Rows from block 2 of a small image classifier, named by matrix and row number. Rows with one number belong to one channel. Each number is 128 + 24 x the weight over its row's rms, rounded and kept within 0 to 255. All counts start at 0. Numbers have three digits each.
After each channel's rows are labels from the 100 images, of 14976, where the channel reaches its highest value: "patch colour" is the nearest of a few named colours to the mean colour under the peak; "strongest on" is what is common among them. Only what is clearly more common there than usual is listed. The data: scattered letters and digits in many colours. In brackets: how many of the 100, against the usual share in percent.
# convs0: first 3x3 conv (model.blocks.2.convs.0.weight, 80x80x3x3, each kernel summed), inputs 0-79
# convs1: second 3x3 conv (model.blocks.2.convs.1.weight, 80x80x3x3, transposed, each kernel summed), outputs 0-79

convs0.60:127133134131138130111154119138138117139115132124122139139120127120120134138117136159144152141130141118132113136104167093181136171174138156156172119158109099095100117111092087101097126140144136153132132161142149069116082080096090095094091095
convs1.60:087104123124128150124121095136131140109147138111122102141145114146136075133130141106136125121120106123135119122141097117112123113133111133153097135124139126175107124154143132167135109119096118136148113124126089161125244170167172145135167120
patch colour: cyan (36 vs 0.4); grey (30 vs 2.2)
strongest on: count: one (47 vs 17.2)

convs0.74:155152074158101131142119129122060078104096129139155102170118136119120110124116148093157142145159133147110127179128107127125150135138110116108143145117106139141090162167131117133088133126140125125145126135121120071133123169134098145085116083
convs1.74:119128129115128145138137108166150145097155094131102130076150112092145117140190097154108123123115142092105186158147139129153110089103085114113131145142148167142159102061122103145131135126117126121089139128106156125116137125129140084132127149
patch colour: white (58 vs 27.6)
strongest on: black (51 vs 19.7); blue (43 vs 20)

convs0.36:108161089152124159167191135173099127154087118116123151160127114131167145109115144152164138114116135130089096160107091122156154125148133111140118153106143137126146156121140167111184097112123134144142148138112152132129123151184118139103127148
convs1.36:152110112129107111103091129103149128127126114106172120091139133114121139160078127132119131120107085092074148135114071120121123136134128159090130066117113118164141139171105125150125135139143116085148116119133114138103129137109109135085150064
patch colour: grey (38 vs 2.2)
strongest on: black (40 vs 19.7); count: one (40 vs 17.2)

convs0.34:121102142117108095136150107136133173114124192132153122145108111158131132150122180111121124108124115160105102131114054133125144109122131119151135121128183158128134146187196158113134137135159135117149142150141156117155125163130097123133137132
convs1.34:137119100143119157130107129118101108125132126109114126143124107125119105122139131094102126114100084096119133091120118108138079107140107128064150131109060068119137115147080135125106113130095129098119111119115111118108117067152124151071131146
patch colour: white (57 vs 27.6)
strongest on: count: one (50 vs 17.2)

convs0.61:138133141105161118097158115097096141096137113111078125130104160145134131110125096123159144161119089101093124093111191121155121149117127080148135116102124125189148117147131131176126116128111151169112150131137113178120135080123143133134136125
convs1.61:163099101094130120102144107103105146113168118108104099140156140087106145144096152093129128116108134117136091073131075107173115089143155105096096141124110141076152131101099121092146114117116135156076127123142116139116142136148114122127128104
patch colour: green (26 vs 1.1)
strongest on: count: one (82 vs 17.2)

convs0.14:112156129140047150140100156152106087152117132138125139119106142132134163123178081174148152156141135134102137144160167088130128135140073147080117110129128117134095121086119120130147117136164111107091134113118106134095132120121140144126139108
convs1.14:131119089122130128114085100101161142141156102161151139167152136135129106107118037156158150111116136157170148168113098151133144136143140094147121100149156164137123131148132133136134146158117134120146148140127177133131117144163126106170150104
patch colour: black (81 vs 37.4)
strongest on: count: one (66 vs 17.2)

convs0.12:123100098105120176123149125133110078094110117093129087142190160104122131126074122121110133179121127119127155152153153117119111128122132121148163102129119146086105108122182120135156119142150129125116123113132140112103159132156070161098137132
convs1.12:118149125146129098150099146076120128133155129159112127124139112149108096145165171127132147098125152124135091118105107133151133123143116072082082157115096142147165136120097116094111155089109153101126126152135162152086086096132120127154126093
patch colour: pink (43 vs 19.2)
strongest on: count: one (37 vs 17.2)

convs0.45:132129142171123102116154126081073105166117101092076080117076106143115125108103134126100156124094118118108187139120155130134147154114117113122130111126097105085142131144131103134097137118129114134152128123138093095145172156113162128121140141
convs1.45:116144117112127051107082143180126139128102124129167136119126118106109134110127134113167136136134139126150119132095124144099129106110122120147081112160175134093117183155124152118188113105130150147133093096118134125119122137103098082147152123
patch colour: black (86 vs 37.4)
strongest on: teal (66 vs 40); count: one (40 vs 17.2)

convs0.33:103108151164194145172150110156118137092178137133133121131155113127095135145116126147156089078129090143143143142161072142128138126120170120138134114135131132124133114135165135130110135125102158159147129132135107113149088163160128125098186121
convs1.33:165140119088095129087116131115094108149094098117104143151132116153128129098149122114099153144100126076144144101094105096153087088138117139100116130133157142138154126145109139161110148142113107079111136151095173140114147144124122124087073142
patch colour: pink (44 vs 19.2)
strongest on: count: one (63 vs 17.2)

convs0.30:136153148155139153122167154162164054123101127101113135120107136124100120116113093147094129169126129113145147156108172130094105172142138146146147130162140133130134102114099119156176111114121132100132117121120146104069117075109151119140116126
convs1.30:139142120123103106134127112106168162128173156161134138158143149114158153114085160103117140118119136092119137103102102120139125100144074103108117099100065120090125136101136098099081129112122120117109108116111109107156110098102125086095144101
patch colour: grey (35 vs 2.2)
strongest on: count: one (52 vs 17.2)

convs0.1:122114100126143158106138123128141099157167097162156114103123129136163127161146174154103127114133101159174149126142146138127103090099191102167130131141146134125136149095121115120177152129141129179114128156112136149121168119133086127121176142
convs1.1:132105116117119086112090113112156145101156135117106144107128145124100140149103123118101124110151111133128140136098081121156134142121056114114130112178079080119156168145161182109115124121125124078115110107135107104122110147131131159135086137
patch colour: grey (36 vs 2.2)
strongest on: black (46 vs 19.7); count: one (38 vs 17.2)

convs0.3:090095172092186090122111131100172181134136131148154186129138142116124152158134120133111144152113141152174140095140168143134129130112170132128112099127161126138107102119100140146102110116129136082105102105113134158124144104102142102124123123
convs1.3:157134112078149079109130117129079101106094084058093107132109158117087131124117100120104112115122083117158089071116127119119126112131153103107100122117140168094115110136116145145144128119138142151149139110142129168113118119140120125127128158
patch colour: green (35 vs 1.1)
strongest on: count: one (81 vs 17.2)

convs0.18:137098155102153159120147137116092107102123115117083123106130128115137086132107159155070101131136115119117158164134113139178137133152182115158173149159115121142091150109113091113159087106108139111116131109110127125117128113172092111144138098
convs1.18:097103138150144111132156127122124139157117110131153110142136143117083136122130140110137124106128137138135144133130155100118131146119120145113116130123076095151203203107092189117096151119186145095125128129137127127125142153126118189124140155
patch colour: grey (26 vs 2.2)
strongest on: black (77 vs 19.7)

convs0.16:158135128118120150100148083126113108119153160183098061090142113135101146119114131106136121138131152146128139130146099099159096148121130146103129078149148130163155128129121099177125110088140146130120130125144173097121175142102115113093121096
convs1.16:118086110131108146115117144120115127133161143135168151134119163145118150131136113117141145125110148144168114147100118152098150140124164162158168137083139166145121093134140139099140137181085174130098149121131139147116081167169172130142167139
patch colour: green (58 vs 1.1)
strongest on: teal (76 vs 40); count: one (39 vs 17.2)

convs0.75:128151101143063134188179128168111047103050136117126091120113127116120099126106158113136146126130146124115127172100135132109115123119140112119159139129140103134132144134118110089130120123169122123131140121153119143120122133121134147094156120
convs1.75:142151131107089121072128097123152113129135124132126128108123117163142160153123100173160123125176156156130134124163125126114122144115124096148124155099196161103135103138113122143158142147135134109163120128105162137114146153119093086161098184
patch colour: black (76 vs 37.4)
strongest on: count: one (41 vs 17.2)

convs0.69:108128143153117132112128140165151106088101119099132162139098130123114125144154139139109131108168106175110101078099168100136102135106094108147137178105127116114086112143165102126122124162166141120144119147128130183097123154167115101106147151
convs1.69:128106071127112129096140136116120145131162155166137125165139147101147155080093146114138136148092153111133161139137161171119138151120127132151121121138094139146127147091143130124130142116078100187124133116118140095135122085065107100138101110
patch colour: grey (25 vs 2.2)
strongest on: white (51 vs 19.4); count: two (37 vs 16.6)

convs0.19:116115118145114138124118101120065078105128139125099136141063128129146129136112114133119173124162141138083125114149097137148225135161111111117130123116099131096093124164138118139106114127107118119140149126112110095156140146105138158116129150
convs1.19:074127125108142105124064097114138139131135135136155125095153150139096085115106133079169128142123146148154061131097123124079116143123135118175143121162152117086123104106121137102132104116117139119106112118109116120132096127073109134128126102
patch colour: green (44 vs 1.1); grey (26 vs 2.2)
strongest on: count: one (41 vs 17.2)

convs0.11:148111127105156188151121104132092110124145116102110109137135105125150095120092128111131124078097119125101090148135178130134138075139116114136129078100125102144126141133177139099111116096124115131170153136154159107138077158129098111133140096
convs1.11:128110108117136121109112134097165146126108154155142137131144170116088112128142124116159125130121146131136120124122100128056137167112172110155137098184142134099136084133146124143121100083132131130095113116096142102088147066108087109111136114
patch colour: white (75 vs 27.6)
strongest on: count: one (60 vs 17.2)

convs0.28:135166146154080162169129117127060115087162117153091096126096110131140107119135107118148162121141111090138147125162066108150122174125122112153103123119106134147144162122167140115116154126108132133148120112138087104158117153118144111139143141
convs1.28:123158121102142115128124074126096127155110139113137108142123108131113142140120123126126127126124135159108108112122144106144119092152103147093162058149151106111094091202125140120184134132106132059116147147087113114113123135107132123101136150
patch colour: black (80 vs 37.4)
strongest on: count: one (58 vs 17.2)

convs0.24:111129107175112142150129159132108152107133093178115120096123157136145119129134127133114129122131143136176157123116089114111129137130163149157139104199104130129104111171151127154088106145123182075112162132127135099141158128098099103137107145
convs1.24:155103139108124146114099114131097104154165137060153109172105153135080134160100113105105119128091107136160094131154129156122137125094124143115126091120131170152105149127117108124173135152089113132099142145127130155099103118152151147121138178
patch colour: black (67 vs 37.4); brown (28 vs 10.7)
strongest on: count: one (70 vs 17.2)

convs0.57:067105140143153153125115164137128105126124101116135078077127165145136168144169130165092114169100144146125128177096114148113125167127135154126151096144115148150129144095079119127146104140141108104138131097144142144152153108113135139149091122
convs1.57:133160093100156098119126089154112137147129117118125155123116111141140121098103130129165129093145143117174094084135081073135090075100114094147112130154127145099141118164119122146124110111113094142125116156120131100110109090112075093130138126
patch colour: black (68 vs 37.4)
strongest on: count: one (60 vs 17.2)

convs0.49:134125133143129172157139124105103115121131087128130133152098142125133117138109165148102121112122112119097133114146129147133098104122125086109112112125105144128130139135109148119150088099112093159101127086110071149183154142172158158180154189
convs1.49:125117105129087134119125114124139130141150148151125118127132119194114158163114147150104135127123123093104107141116138122155131178139121152165137173127108079164175168105089127113096125146092136143125115158104093079091171131135112143109109136
patch colour: white (69 vs 27.6)
strongest on: white (74 vs 19.4)

convs0.77:159159123149084117157157142160144087140127135137138076103103124107109103096099131093097114170122145150125155176151181119119112136143139139119129140103144088066159153113096084123119110121120102152128105096106120124131145141158125134128146115
convs1.77:108125109107104133123154118119146132131101129162146144123139139121158113134109173171079121118101143144118106118111078119172138151127112099169128149150096109143088057149133096117131115099121100055137128140116100139126120165113135109151120144
patch colour: grey (42 vs 2.2)
strongest on: count: one (45 vs 17.2)

convs0.47:139177136161122211148154127161098151105100141156141150090150075133118098129109130129114141154123123113151142106137146085139106134110149118120104144100129136101133166084113128123115058125132137143113114132114147136140094132123170151112128128
convs1.47:130103087100069072126169124148149137165123149136126144122122142111136146135138146125140122101102115147078114158125101128117131145140130117117116104154105114155147107121126048112119168139119154086118134155155127150104172168131097117155119139
patch colour: brown (34 vs 10.7)
strongest on: count: one (43 vs 17.2)

convs0.43:080110146104152112109143103074095105148098131133120110100088128150141143120156108154176141122153120098099114121138132139165117145120118171130132129114123135158125139124155138139132158143159134125127125180139147087072110083103120098091086109
convs1.43:151140117086088165122104124134107156105142144143116163125135117126113078118130148184080144108093127102121107144091133112128124128104124112143124165134177124167126158180139133123131106106105115161108115123125088115132168173117098151102123097
patch colour: black (100 vs 37.4)
strongest on: count: one (40 vs 17.2)

convs0.42:096076088104102116110148094073115132126125137133118140126142137118158143150127186163149151113130120105099137134143164098150151141149121119123150149153104112130132140101127116138136144158131147162144128152125166064087087128113121077097106138
convs1.42:139133130122089159141130122124145108124146136146120134115107107169105119132111122117080128119116118129144114118128116116126104125134112119130106108116098076154130175167131176107131094106121101076084106115118090132141199175163134189122133135
patch colour: white (56 vs 27.6)
strongest on: white (41 vs 19.4); black (41 vs 19.7)

convs0.62:157165136094134173109132069130060096096115113136077116144129099114126164085108149157099156111098124120140122086135115136136105127114125131136115138122172137136094167118136139136125099151137111149172128135144143160147106149135148132142086130
convs1.62:124120128141114102168160141148134129131140160123126137130128126126117134147192154084155111118157146088107150116118149135143123068149105114072126136053101118112148147135113100128121153128138123138106120101110093123156132117112117103084129072
patch colour: white (70 vs 27.6)
strongest on: the character 3 (26 vs 9)

convs0.70:125152140126142140152155130088180139123102132146136099146106102118082072110142089131118142170151151106092119115162142149126124122120134175144150090139103118096128096110095100149130121129141098104151129145161120141129158156136110083092085111
convs1.70:174153134147148107168158151156102127142116154126110129124125124163164161148141196151112143093147143136156142142132143154121119130141134142114114154127191181137140119145116090154171117111162118128157139102123122161159144141097118147158112158
patch colour: grey (27 vs 2.2)
strongest on: count: one (60 vs 17.2)

convs0.31:116121138103134096103070118088120127136166105130132081114116140112125123146103080123110172107133119119128151154119080140155137153174189192162148114145125158121117108096158126110163159140142147139123142125148140131120146140135139098110147144
convs1.31:132135115112148148133120126110110103095114144123106132143121152148127123144118199131094109141117112081095112114135116128089118082110099083091120123084114096138101148165085161132128136105124123083100103159073114093130155127127149138129101112
patch colour: brown (34 vs 10.7)
strongest on: black (58 vs 19.7); count: one (53 vs 17.2)

convs0.13:103135159134152121114129098136083108116129118111092160129114155154115128163096116103106108162123141131096123183133131114140127134151130155150153138118121104093131136166132150107116078084127128123093147106149124141142120102101115183193127078
convs1.13:126113149166160110171126130112086141140092104107126104114127148121119113109147176166141110103144121140131108111110165140119134091080154147142119144117159138168124157120103112152097146113105152081145102166115116129120136187136091117098116166
patch colour: grey (39 vs 2.2)
strongest on: count: one (64 vs 17.2); black (45 vs 19.7); blue (44 vs 20)